config.toml
encoder_arch = "vit"
horizontal_flip = false
color_jitter = 0.1
encoder_head_dim = 64
encoder_fused_qkv = false
encoder_qk_norm = false
decoder_widths = [64, 128, 192, 256]
decoder_upsampling = "transposed_conv"
residual_init = "scaled_by_depth"
beta1 = 0.9
adaptive_grad_clip = 0.05
epochs = 8.6
warmup_steps = 290
weight_decay = 0.09
Rows from block 7 of the encoder of a small segmentation model, named by matrix and row number. Rows with one number within an expert belong to one neuron, the router's apart. Each number is 128 + 24 x the weight over its row's rms, rounded and kept within 0 to 255. All counts start at 0. Numbers have three digits each. After the name is the row's rms in percent of the matrix's.
After each expert's rows are labels from the 100 images, of 14976, where the router gives the expert most weight on average: "lies over" is the class under the peak. Only what is clearly more common there than usual is listed. The data: rendered roads seen from a driver's seat, with toy cars, trees and houses.
# router: router (encoder.blocks.7.mlp.router.weight, 32x192), inputs 64-127
# up: expert up (encoder.blocks.7.mlp.up, 32x96x192), inputs 64-127
# down: expert down (encoder.blocks.7.mlp.down, 32x192x96, transposed), outputs 64-127

# expert 3
router.3 090:162124125111173133135167125126154163138129137185129131135161156164115099134125127150169086170114136145124162155139146108145089147134157101163146135134088159132124105125128169083108145130113140
up.0 094:086140145159145098137176114143124124131133150063127128163155124106107071137120150134138094060149101112109149135146155137098131135145090134086159150110105141105091172133139141127124154100162104
down.0 090:141115151088135126077117176149115068121097148106119115145098083114128130154119127116077146156103140144114133150110111141119149108141119162133142151092124129117133114140134120138170160110164168
up.1 100:111157183119157137133137124106156129169082128100146133121107140125139138132158138100095120115125122135072146116087142144134138150118120182120129120123117101133141099164139105130111165171125093
down.1 092:133133162104093098086084162124144121130130130116133152115107166156148135107138136158171132120116106123122157148132116139125149158092107124115119103114135163130122126131117128094141111128126088
up.2 106:081155154094081133112122126096136110093137164098172116105129115148162154155133123082096115120109129095109073126140074128139129170147132150117109153131125092134132129148129093103135122127103096
down.2 104:073107141129156115113119139172102138170137144166142156132141134146119095176141145112151153127107153140101151098149119094141109151104114142113163148131113095105129124129100166100141132150127115
up.3 093:113135154081100135143087157125104165121141105125132127144133168111125154137093126153154074183127121123142122142107146099126106159169141094096082120108153151156129139117105115127080112127124126
down.3 099:128128116105152113096104125138122099079114158111159163153138136157136130115123125072102120141087135096127140101166097104133144131100122142113142148155137140131152122140103149151109112156121108
up.4 115:104089131137167093127123123139161178104118128153095138120113144105072108112126160094150124154127131100172163111151093159110114100139166131145136155107088121121141141112050150120106163111112148
down.4 109:160109131127122129097119138055165141113123106125131164115152130080156118136110124143130081095109049102141063119161132120111152133103143108122130141083141127120100158118106142162098117171108104
lies over: truck

# expert 22
router.22 091:122142142116153168159108120169164158158146147113115162111151122168126104131168129172157132158113104148118127148116157123151122126123113156146153123102121136140121113112171170077137121134098137
up.0 091:120142111124091160141133140126124128125145086174131136142135124166145109136125118141094137204078103135096143143114133136109092117097107109110162108112089147146133135129178125138089128114099144
down.0 090:172120137099138129133106156111159141105100102150140125129126117123159152108100128104098117150096134098148118153132138179118175128132169127168104142140133076106128095120160110182129154168130123
up.1 085:151108128157153110166110148146115144125148098160135152149116105118093161120130073143162120142125144130122119135134130158110105121131142092134110160182147109140144102131101123109165127163127152
down.1 084:147136152096130084162109136125108123113111127153110148126160160146135125132163144105127126108118144132114118135166103151167148127109136148181109152124111129155138139164149084138153151134156094
up.2 080:104085126180126126076124127098120110150147111111139092154117157120145137152117110096108081088160147156172081124118127151131122138155077107097107131124127142121172171163140107158135160102095079
down.2 082:134141115146088148118114147113125131144089121173130142129144089159147077151098095112103146132162144125136137122093087123111121132102113135110161147151152163122163153114129147113114135119111112
up.3 083:100092132137144127149140156175120153126124079108145133135137172122112154105137096140125124151126122108123122146145155133115130101101129150154158100155127125141086114157125158080092115087161161
down.3 084:121141162136105149115114116130108138090132171141116079105170096141120149143107154168138099120119128113119115132134136132153118146137193188123107120088127135073170175118103120118102130079134135
up.4 104:071112169152129158135119135111088139148139144101162153109088112127113122119116161124113139149147103066138097123107139122115151091105116149100149112157134109106143155160074129107101154123126133
down.4 104:139136110141161159145116134106130147091114099146113127140146135104122099168112119158127099160162116109149140097108125126073084141130145092163131163106175095101153134083134164088073148130104129
lies over: car

# expert 14
router.14 088:106155108108115173166083145100083090087106141159108107111124103140125124070142119139117157135118126115076091151099117136125164139121145170139166147138134100124131111134109115131153124084135091
up.0 101:178150126103100102137087126101081083114136152134138139139111092134093136102130133142133130126141151140089123147107137125132142129122171130149127139176114129137131063116108111158193112119128104
down.0 109:163116130142132102128080191092129131108201158161080139111150119157131126068146140128165155153105101129143147101085136098104142138138112126087182174148134133115123146121164121134130137150148143
up.1 098:125135163109093106108122121120098081109123097124121153128095124168135125116092185136141149150119129114108119096163135125148164129114077159127124111134124123119159115139086097150157119117112120
down.1 096:136103148154150133122148143154090158188191133155127155122139135142155146170127143099143119128084137111115132103135130130114146148156117175104139117122114140127116138109108106109114116121133140
up.2 081:105129121128155083142114161173138093137141133146133149106159130148175108105144135127106165132159087130115135122114143106106165122144104150120120143166118126082132098129132096127173100095138103
down.2 080:133126176124171089126079154137157129113132137131137183126173137106084132114107143117156142144101117106130134139128150135107162122110131108117152117115100136098151126138163119153151170117128110
up.3 114:161124102094128151131117153104083095108120144132143113134113123104119131075149115110116121118126120135110131141102088145120149145099154114160154150160158121155100120132131098140154125148122110
down.3 109:164116107122086092109069195132116110084148103159115134130142145124151126102152115103123138155116109110165130127122126061071120135094148130105153208142126145133134141078172105124144105169131133
up.4 108:103139144101091130171086122100082102105140128146111088143119146166121148117147134156144174159124117156082088129125154110098156166123124166117150143114124120097139108149116094165134120096131101
down.4 109:155102180133146126139095156117112098119169115131102124109148105149130150143138132122156150148104131122119173114143132124104134141112123140153166156128080115157132137134149142089136136180153140
lies over: truck

# expert 25
router.25 077:090130089104168139133111138152122140138127133118118133104161154184119121123143122158155135153125145147151152183084127092107118167111134129172143116118096142133108095112118170085131136157123104
up.0 089:131134067080118120168139081124088177128086130126098108146150156146091123100062139106103148130173093087108150080121123133098141134101165125115108101096121097136127106116107122166110117130128115
down.0 092:155151142124102138112121095167088143136127111106126095077111145083086177138130135128162149152090124145137117125113112109140145109152111130089136159073104126103133137118127088133113141095134135
up.1 093:103098130116143103117118104139085104167106085146147121131142130119086129184162108113153128119121141122141101137129098083143129089166159094076118138125080147143129132132071165097097169127149107
down.1 099:101115150155103087119135092101148129139123175124144107122111163108151124099095136110106162114178128167160159170129122154120136123089070103100133157124143145128142164187136132113136097128140143
up.2 107:105164110115087165111136140172173135139108148150121103102137104140158120134125192145159144139138080121127126126080144108142148132086108152147134106127081135134119178134154147094145136102166133
down.2 102:158158103129164092125150114155093153123133175121120168135150106169141048120158099084141108115121119153100137106126111105140098146111137101137108118140163131138133106146088113135123108154109164
up.3 118:133163100119112095122110129149088104113114086077119130111146140147161116099108109117137158075157137108160139145120142079120107121159149115123130145074125116137144064134094146155128116152146079
down.3 114:114103126120046136127128086145127101164139150138132127120055110071147153146151136147089139132174117122167150135111105170107153147121101148081126102115145087140104113158107148122118137110137097
up.4 102:167122124060150113128098132154156103151124131107091141125132101122140151122125136120105107058098137112133082096141130108081134144124153108137135193122116134140149122141125158139141167178107081
down.4 096:118106104127098160112143101068140126157134082129121121155086138131123148110135137133104134170179140131217139153081157120119158165143132164105161134128126129128105135137121137173141146127146123
lies over: road

# expert 18
router.18 070:091156126118153163108103117138112112081118130128112122089133132177096139149116129157085140143067152159104120142106133114133151143124124156147105113117082127108114095103165155110093152124106108
up.0 105:137146143113162107154083105152127110118142115097114126085094167179154127136149147131142151135080122155125114142163169129133117121136128164117190101128099099127141099110144147116117146139138147
down.0 112:123112091126136120121159170090144140146125074130151107126149119111125127138114147113146119108147127111153171149122087152073177126097115154136158123160178138158080143155134098150134157142121134
up.1 088:148166158099132103136107075111157137141117155118101133155134123108151163159128095122154123125157119143124118115130118149131076101143158106051097110152148118102115132102133143125107110104105127
down.1 083:118105130109146099150110169160113128144084136131165098113123125126108147146137124106126117110158131127147139141137112119148128096075142084135098134150139107069122127127056178124161115117159094
up.2 111:146141115166137122145084127126100106108115122155118130158106126132051122117088103138104114121098167158135096130109095124113126110127171115142132138165156146097125155136117125157126160169140154
down.2 107:112132134100124164145177107131118133173175137126148127111118152171156135154121159159110128127118181138085119140089163111118153139114077123143143106130119117154148115120123128118168111117159117
up.3 157:128127084074133125102120139110107100080095099154089071135122155153135141114087113112079121125109138139158104130131115150130154110103118189153105094143113099142154154161154080138108169124142114
down.3 141:153092080099102088153132134134108114171153131111103145160097109111145139109167128134111136114164144136132108137126126148131129160128141122119132125110179116161117109137111160110210116122139095
up.4 114:143156123100111121077069107108112104128118113134132088143090158154154122116124121114108128094155136156128089120149158126115135118160125158100178096119138111164109111123127080137113112097138085
down.4 109:117103092133127146164106156138095080131131101120135135140145128131114108124154122101141138115172167137089126133129083113097135111089092133113133133154154176126130100128121140153159125128109146
lies over: verge

# expert 23
router.23 107:141115135130108155049162127134138138174127155158112102115149157153129146090151107103147113140149123154138090132135103147147100172104140094118136130153158141106149110048109108114134103147150127
up.0 112:105130133163124132156103147156110152107105065127120170121164134143093154132151147184095117151113110103118129118120100140112134152125142123142106123114146143091148135137099088104116148074129099
down.0 112:091148133109112145121126091137101115066121123098110137119124149133133182119130157140080129112121142097124136164129101167113158119137118150112137096113130111115108120119120096142138116088128085
up.1 093:136160121098126149134117139117175130132127134133177128083130150134099123149092165137112073082169130114124120114090117122101118138140110156096151132131132114165122112145125114138099111121101126
down.1 091:135151092121157157107134226122152151119139112138123093186100133135076145142125121118120117138121147133140196154102118125138100115141119156173139122169158117131103144167151127172125109136131105
up.2 099:139124143120102125085103137087148075099133111097117137098167123135162127100122128088132096109139113150153114118129105165115137109123177128132122112120189098152107117133095115159079114132129130
down.2 100:144130124094152090159140148120101128090130138158140143123176101131156109155100120075089113147126140111097168105104114111108118112088113147161124128146112115115106084187122113096143143137146165
up.3 098:126106132091129079155103110140121107112098117108164163124151121115130140133096161136120188120140130167137114144127126107081114107125165137150140136123146127109120122126116139127108159146125101
down.3 090:126125103118125126153143076143116132119121125184119104162121125151138127120117069122094152163117115114153123164164079151149122123110132073121123104124134136113154138140130146134155112107161136
up.4 092:163141133099151125091156127132099131130116160139132122169112112127138138091163120139107191122145136151115118128163137093148117116113147089123082171158173116110126116092121111140175140161129081
down.4 094:140129135157156110159125083161126133082140123142133140105118116128161083126130165146095162113094110103108120084135176102126116117160170100128128183124094104148134136138167152090132167119068167
lies over: truck

# expert 28
router.28 103:091176134117128154157098136115074096094135123100110129112114095101134122135152127168120137131133111104090127137103121114105141130130152122111114154094151143122115111093130154151107097085167088
up.0 085:090108148138147140171107151102102081119147074132147147121099127108121101135178121107122153115105138123100142149110117106122113097117111101124116147129134095140105126135114121106125141147155194
down.0 092:181112098135147115137134117107101139128144108173123087166145101151099164142144160129147151125149144122155099110137132125100109121104144157115131171149087132156135130122138123142163148134140146
up.1 075:148107097164147110124099130120160147142100124110107113173077148099106127123149122079150132133115135203127100147151149077168157116119118101132148123170124159159134169147158112110117155122102151
down.1 075:118127153127115132157153181135136115102151143133097119111117162116143118110131167073119130133134163153114111133166152127132093096115063154137149110122111065120149186148121138133148120123101128
up.2 063:155114118143139134124163122150145150164158109163154143144108120115143101150104106107132085141145121119111126113159119133117135136097102118141102122154133127138155151185131142108163137141112109
down.2 072:103163155162144142151108125097107096113168130124103147148136132153111147142128117100076150111091145158102152128169160121110128091129136118116123073120095121132127153165146189154111116159139114
up.3 097:152115126130142098111139112128120109137092129163140142104159149110108117138110173139091124168143149152154134129123118159127128118121135158114139117149111096094149148092141115077103155169115113
down.3 096:113129099124125131094130080138109151180064139147115160127115116164125051128137128120077163150147105135118101140108117121162103147125152109119103118131096154105187112154110148120116172140098157
up.4 092:124136137099101126126112112129112117120161130115085123157170101078126151121128118151109115103151147127077156126135137138068109132113120142135116128084131135135087101112160152152112094087171098
down.4 100:114117110130112148081171134123132148125137119136157135159113113186179160134117087145127130134140164118094079111121089145130152128171114108140155100135117109158134128104090095152126144108136143
lies over: verge

# expert 24
router.24 082:122131131111133140130153134132125155098101116175132134091193146176150100130118142163170108183096119134125178152146115099140106150151163117153139121143100166095140097095121150120129135138125118
up.0 085:141108088096104127085135119127106136109116166136144136117090120116152135125114103154138113120124151144119135130160080129127167148114084118158143147124125149142135095116102030069099158073173126
down.0 106:166158130118116125101132107104109141119115108113147175135122133146092101093120123085096136097130111137145142129082150118094159128160146165124122110163123149113120122107164119140121161170196091
up.1 096:104121153107123155093147103144137106174187111145084135130092176097124138122129118150137143109120118093158128132130085116161153131139105118109141136126108129136166131099114120152154141133105143
down.1 098:148130111132131124126153172118113129133158124143156110137163097109086110184182162086134140111101080090161118143127137105170162110125151074115140089075156112118150176158135099094133089116125141
up.2 133:116101132093119110130119082088120076115132102113117102141131167136124166153095145123100156102125115150139132131096129115138120148154189143121128123103114152141131097153099125193133108172080113
down.2 134:114133126118109162172111127117163114159094081177077151121157098158151134134191156131128118093135138099157116127090141112118109146146160125106177129091148131103129110122105130141082155123105157
up.3 086:161082127174113162105112141143097151099078103144134103112122114095110088119150096102140137111153183144190088103166151156136161087126108164135122136099131139116152152126110093133130130115148118
down.3 091:154128121131123088127144134098130096174143145133144136119069118114109069143075117119142141124166113129115103149164121138131183156143121141087093177126116111091120104152136107140106117139130127
up.4 100:127102172126137163145110123145120075141147159140086132140091122153099167141127151129138170121067128136116101110149140142136155150120137151129154111142161108189121139117139131136134109104112118
down.4 103:114129154174164122128112094156132145120127137120160167142124166144174125150105162117091155106148089126143106121108090101101136146110151137111150144108134093135122139137100110105135089093147104
lies over: truck

# expert 7
router.7 120:149134094159127104141097111124077159154145137125152151170104106121140117152115127128142139136148098124120134110122131108151135142168150098093147156132155103162099081148073108110169081123130121
up.0 109:112124141120151086132112140142145094110107080140135109120095104123069139118133194085119156108105170120126132140129107126079183126110153149124127120145144127150105140157103090150176126121161135
down.0 107:139134137128140113102150153112109119148109123145148083109121174146153151109164172138103116101102193148164142183142166099126170130142125120116105128123143120143099132128179107141147149134122072
up.1 095:129093157113136161166125109168148142138128153122149098105140151157152069124129110118139123117153120128123076135126156086118095119135098114111137125119099126180164124128128174099139128083138149
down.1 098:144124157154130164113153051107161146102109096119133108131143156132121087135070151111158092112135151135143145171161083123126168102112154099136126115141124139122108139120118127167130163117112134
up.2 106:119129153135140103159083169122147120138143076120072115132117128101097110149177141108088134164109135136097127131144114167129143153114074119132109090161148069106145112124173112140117114142116122
down.2 104:124146110089126090154155147153119126124133152152092130151117144105122169138145076148116130136122134124133138096135103154116125157140156183137102123145170105142135144155127113116118099131179101
up.3 101:130165096128108138137140155125125146093102146120083121139133110121100138124140110141088126168109136174120167143111127141163152127109118169135159082098160095144119138128167092150106116154108135
down.3 099:159089108104151086108138192108171101162154111139135147159135110113139114104125131146135135136163151119114099141099122151159100139144098157135161133128129143140133139142154122134176109122165111
up.4 104:129172075194099124155125097174121147129085148160092137146111109119057142110132130109144140146109101150116134091165151167157144123132135139137114112127135132088104141139135118112121129101096177
down.4 104:142122128142119086118172153128139136170162178119135118104130138138210123101116143134141119081119190131160152116175159136144110142175078125129154110151130178159130110134139159090135143106189134
lies over: road

# expert 13
router.13 109:106157102135165134181140139162142158134116106144138104108134133155079148187143125159142089136148103107151142113139129146122095117103182119079081156159152100080157142101122117100119111160144109
up.0 072:116158168164141141155132084130131127088111174091124147126138155096133155133104112145131149109153140125126103189090083158129131123128147136112090104089158128140057140157130147088112114112138179
down.0 073:116047133099150114109133121062141149119135115115130142169153117131122086113106141123099102140087138116065131075112121099135091148110124153166141146100105140160157108194157133094105114126151144
up.1 090:081161138147116120105161131142166135077112102143132144108136093194120081130127127104139079115137116111153131079133132140119110140145148065129118132088133131119165167140124097120096095163124074
down.1 093:132151126112166120164124136145149119137115143135129113125117122143115156151141135128182122119161109153161123121153124130103143099147097132126175101124103174137126144081096087115138114095156105
up.2 066:102109129109159077124110146165130104131110113133109106128141147136111115140123138071125134122136149111137138116147149111116132124147105168111114109136060109127130101164105148142100111098096150
down.2 066:174147123116146124137077158106112119156159120121104121115149122152141112129152131117128138146087156114080117132141175084080120115147108150149153114105098086120121091070112127127153120123131108
up.3 109:121125115119144112115170109111119172126065129154132159182139133161121067132078157118120144159107100103165162114124137143114147124123113089097135093128136118129131106134123126095132129092105070
down.3 103:113084179111108166152100129133136103133095116138097095128124123111133108111131135117122136147145103134145146113148128122119144108118100121078103129146116179072134124116142106168110144076171102
up.4 109:100135132153143103148131139148164103107144109125113135075160153131128156142134165087181110109133110135120159152114083123095148128121128152100119092108136146097096176124084107121133131151152122
down.4 106:101176109177150127124109148120097106117154111136104124120115120134124154140127112160116142111125142106107128147103141112155111120149126165136132117104145119129129116105138090139136080111131121
lies over: sky

# expert 29
router.29 089:134132124129159141156156135147158166115127161156110147115173143169127106123144116165177105160117115140126144154146153120141092143120139117174158120133090141134134103111152164085108125165102134
up.0 114:173116125145141108149134094172176125143112146165139152121125127117173144156143143152137159155177105179141138142123094141108126149116105114090095126078134116126148125136114116146174108178114131
down.0 104:134127114160141161132096113137119086123093123072129090174141121150124118133130144114123157110126121120107145114140099076132058121066135091114110163138117122149129115144115118119140152161060109
up.1 091:115189120128146122125115165111166155143105123167118087114164163099149163121078165123154165103108110079159149077144095113147154138144132128154171094083113114134147137128105124166129078135123125
down.1 096:105129103105131146155113120142151107133136132071105145083118082127141123136149157119123156129107130198127124140157128123146100141156082125130068158078128158151113085138154152142104146157149134
up.2 108:153136133114145120134077152118128118149115141153113113159160099094114120079138163130133132147099112141132149128141126104117117140178145106147110153126125157114137088110127150158170105145123149
down.2 106:168081120131143110112087149110121162151157126146085094128154127115182093128168162081082139154135081119119107102110157155131129108140136131163129124145131095099146116105145143121132109133108128
up.3 094:103152073119105127128107102148058147079145120128107081115110141137102151141132104085104121134100132144118116093127139129149148175130133155126118127176138129128118133131139129145146158129128080
down.3 097:119123133124154105118131174164123144126117155134113135145142159172094130106115128167134096152112133131089142110108201067140085114148125138137131112167120159108155167148188147075123179147121114
up.4 118:117109095112128106105111155122145129104131147123108170131112117135146135125147103092142133103166139108131104145167096145162152124123102142143079114132106142168115166176166089173111125161125141
down.4 119:114137152133150117138119129110169194154130147091145102138126150169136117158101132151149094152123145115101134106129136081158123171125096107168157146149143115138120106138166114071152131115108123
lies over: truck

# expert 10
router.10 131:131089147177074160083138126108134127155160125104109145100135143128184140104136135141151100080167099130106126115136165124137134150178098123126132143111116183175127135099133094141125098090155130
up.0 103:115101116126096124111115149097157113130122157101095130158107129129157138128105152119109125099123159090138112126096139180108142109140106166136129089180165162149137151149173134162096146124162090
down.0 109:111098157134119149149130119126136154120154121136111181173126120117171097137102076140156130096152065111100086123106140158124117120142104126116161102137139115115164106107112135107156082141168160
up.1 098:122110171119089143082094114116124106117105134094144114062152130118153144086141169106187124102125133143126121111129124119098147150137152140140155154091147133129126133086093136113155129137164131
down.1 099:136133116125149125116121125133133176139123137158116129155132129142110150128113111163151138177115082118128141169116116134140127124139134108132140130140140167142138130134108113091106100067172130
up.2 093:137161152167117141156107121109097136131148151143136124115107158175101135119128042139128121165127118105119092074123136130109105118111124132113131097104105149123100133165108158186109117116104164
down.2 093:146098114081163120099136116099087127109138133151139085147132130123101117136122134110157100109129132129150124109111152099104103123117155092129146191119101158110122147132066159128154108141144134
up.3 105:131106094177130126090116144136145093165124074103099136107128121152153118170156167153080096136141110116115136148149144135158138130127109139098095161162132113157154121135185124125119107106106112
down.3 107:152099130142123129151134123090150124159136128101123177111126109118123123085152131180092141141116086112126100135100146116113104150108152115125162111171161118094086083107120148119132144127117139
up.4 077:103106149123141132132143147125110085123129100117135118143132133132147112211134138127096121135147078113113146117157164095157083124131103103118093150132103126116142120148135125110135121119106126
down.4 076:147119166100110136157146107138098130131145153097139148130116118158127132125108142118109157084111106105130137109185151105138111148101117096124136128130109169099145125139113145119160160091110152
lies over: road

# expert 19
router.19 118:152126092140156120133115090163155165158159133119111119141116111144097089155121146116096194128083151166161107129146110104147169135107131137118142129154109110168105111173154093124126166180117174
up.0 082:105119130143147151143122151145125128119148112147114168159144092114121140158133164108132175145126165136125158156144107164126148120112116170144156131103152096160112157146184084085143129156133137
down.0 089:073120146116110106113120161089129047126128092121112095143152095094124106068165109105139086112131149142097121109153159119120138131126103175167107109165111126148113148131160139128138130122133113
up.1 125:136137137130149122135108168138161092132142100104119102104139122143141144136176086107097109103128136130148116157148129110135132160159052086155082138137118145130148129130154129122146091141128135
down.1 116:155132126101114077106109161118105130075117136136146138114141121125161141122120093105179135147159112112135138118099131120117116123119121145165129126130122137100151114112109129147110102068183172
up.2 077:146146123101128098150117165106122116127152160119111134130120168111140117073136109113116108129114152133113124147127126187146101081096128108154152148134149098139172105101144128166105118149138118
down.2 078:150106170212122127170094067140145167175141159138127161158101119119122100139080126130158139098141135130111077112157105110128147106163152140083117140113112191085109114124131107108137148121133160
up.3 080:112168122158162133163098145131085152129149127113127144118122119123105146146115156160149117139126125116133114126068133141110114122090183130108125135122155095123135119112091148100120113135098129
down.3 081:112140112096158127147127153154129135104110105108184124110181184155127144140109152141158154119096118094147108148136129118093133133112109167158130107105101096120160132092081134129099116114104128
up.4 081:109130163142102105093145144123149071158148110151125121107140123114103177100124113111190126145116142141106114139127119141115106149149144128147140135139127125102097121141121114121141118148147104
down.4 081:133107149112092183105119131158172113158105139131129177127096131150124131154148125156078121168107131125147142105114114158149166144119114134132120118134167113078166139096143161154150094140154095
lies over: truck

# expert 17
router.17 070:085156103136112134113127147119101147075134090164130115098151132141132125144110144146136123118127138101129184152106186089148130138125173100134133111097158140117090123117123165103146109136135137
up.0 087:146118136136139151137132199125124154123152104151138158102129072152095128136174131125168163131070137125108100128107121144082123151133089149162134138165117134133142150119176143136133127125178134
down.0 091:148111168142111146172135136121082136149153156159152137140124140142148101196130189130101139113104184087112108126160102107125151137138127120103119138089144151138150144108163142186130153144089167
up.1 073:108147093099170142118136118174130132152089135143159106117085118099057138094090111120130143087128108121095121098150143115124113135131195150135117093131168096126102162160119127143095113147126158
down.1 078:107147160113131181145098120110140166162143136125132134152091126168087098093135163138147129156097091125182148087127177141133130116136120119153178109087138137117123075120161135090115149111079134
up.2 070:117129138109102100151079074085150166107109137102138119115143141124132116106125155126128147164186152127114143112135143129131131150122057141117117065134120123083143152138083179118116141109166126
down.2 072:149119117129105127090082062185090117174131141162075115134116097156122133103139097125125086116113122113122118145166114156115114159085129130189124101138151114106139134144132142129129147156103071
up.3 153:100134141111145129130068119098150101138089130137085088125092145105097092104126147131122129072096099102128132100116162083128131126154149137150159135102123176136120132104078100194109146131127114
down.3 134:180095104089107155144108138114128112119099153130110095144131114149106155144158118159115128101131121137117097133119152102093135132129134117119118154103105144125131120112075090174112120126105116
up.4 136:112152130142139137143066136086149099135115129116121073106092154133095123108132152128125138058084098125106130115092153089126133136139156107156140129112115178138137143113081118182094183145129138
down.4 113:154135120087110152142083117148101097110130085119096095157128131165113171151135154153150134118103102131144123130133163105105124108143143148126122158102139147135108109084113076155134130110076128
lies over: sky

# expert 27
router.27 080:124126128098145132133149154101187143093135112153142125103181171169141109090136126173162114152108124112132156153088137131125122166134129129184150096151105129107126115125165163113097158155105128
up.0 127:131106170113173120112097109133115103086154087099098105175121088149130126164121122112136157144093105107148105125097169129143147106170084148145176111158112165129148122104152139123114132151126156
down.0 109:090176095109100137150111087116092100135121144135125130145126115099175128134130182142117108135155124121161072179120145126107131107100153120140123107093140131126090104120121128107107141089118167
up.1 098:093146085136137136127099116132147110153138166064108118134155171130141110059139142138118143149150138179130135147116088137095146142128104103149112111129079113161132102168137116073111122122093125
down.1 100:152112160121133111127112156142052116116109157124093109148112150102133118098093155118134125136153129135146125115084143126109141140128150107117125135123129111146134127108147170140154154119148094
up.2 105:111189103114121075123107097137067163123094119153108118103103095126116153094131093150149122139147141088137130125102163122107138103176130126118082155127115153122137125103138128112158155088175128
down.2 104:109142096155123129111135149096114106092087101127138119147107088177158105152116110123093099128116126146132156150148119144168122112167121137166152151154101142152127145134097120118143135092126164
up.3 093:108105140118120133078093142137107134101107106142120160105103092099112145133124128156122117116114143133129131137140127106086085133149128100110104155146119091134140111106119138135140118129132127
down.3 096:107120158091074133142127207099137177133130092127108120143101146128131109139117124084145130095162097082106129104132106123118058150148144136149097136113123151122130113144168118156144148135115138
up.4 102:097136126098137127142122114132117138154114129127174160090153111112150113153115129111141141117086109095102100138113149126169113181130095182122139111118114126100125091138170132096126117112141153
down.4 104:107160157114162170089081171118108067159091116155122146110108110130190134143114135146113103126093142128132131152153137124127128107144166140132136138111080148147142109122129131145156148149128148
lies over: pine

# expert 12
router.12 071:147135091111159121111136139135132144165151128140094129140116138165107139136132123148145114128148120165150131148117109133158127165103153102138171122104146130173079110114131143078120162175132148
up.0 084:151114138160114105161156136138123170149138091105157145115176133093097089144146123117139133133129150141144150160148161130101135146104137164150139092128149145155124132103140139120138108155100146
down.0 092:144107171124152099113136123100162151157088123109113100134120092082112125148125082157130136130131122118104118110183073117150110090120156091122108166143093113164123127154151127150148133130125121
up.1 082:135091130161152121108151116110157140164170116174134129096096107120122144130111116146096125165120091122103109101116062164111131112155127148111112134142101153105084143154119123165115106160115128
down.1 087:124130112128147168116114058138143109186123125134129123125175140081070155107123149183086140113111122179137138117094153138117107129139124151157103113158105102145130162158152123116106143151114090
up.2 089:172100109130158172160130118129086103132095115132127135128123137061147114127110072155098104057185153125151100139151088103102129134152140119104135101130159130132143113136125150111160147115124070
down.2 090:124142162099116111136124145141145127101137162128133157116159140113113115120094113128137131155117155169115135121119132133159098114126120136147137125146133110126129105103159128147161165137095148
up.3 074:137142135130121104141123117112132147156168123120171100106145093127160126129113129104116063100127105092132121132123134124138151092113111144084117096158128147122091083059115175109137111141141151
down.3 086:126168129149134165126157114104151136087141110117112111137155108179141128106163134137108096146095109119115090123139133108132130148124103154134123106112141138129167142149138139128172082145143139
up.4 089:089154133112152136091103141109133165139078128141126138143108130123114112155110111102107141145112138140130118141086099151127098131089126115114106150138113076150120123180152160137114116133180082
down.4 081:127146110134099138155146113122118173137166103121128160142143099114132124118117164113129091137153118101105150153090116154158105158098087137140139120142132131143119160100091165143117130095131137
lies over: road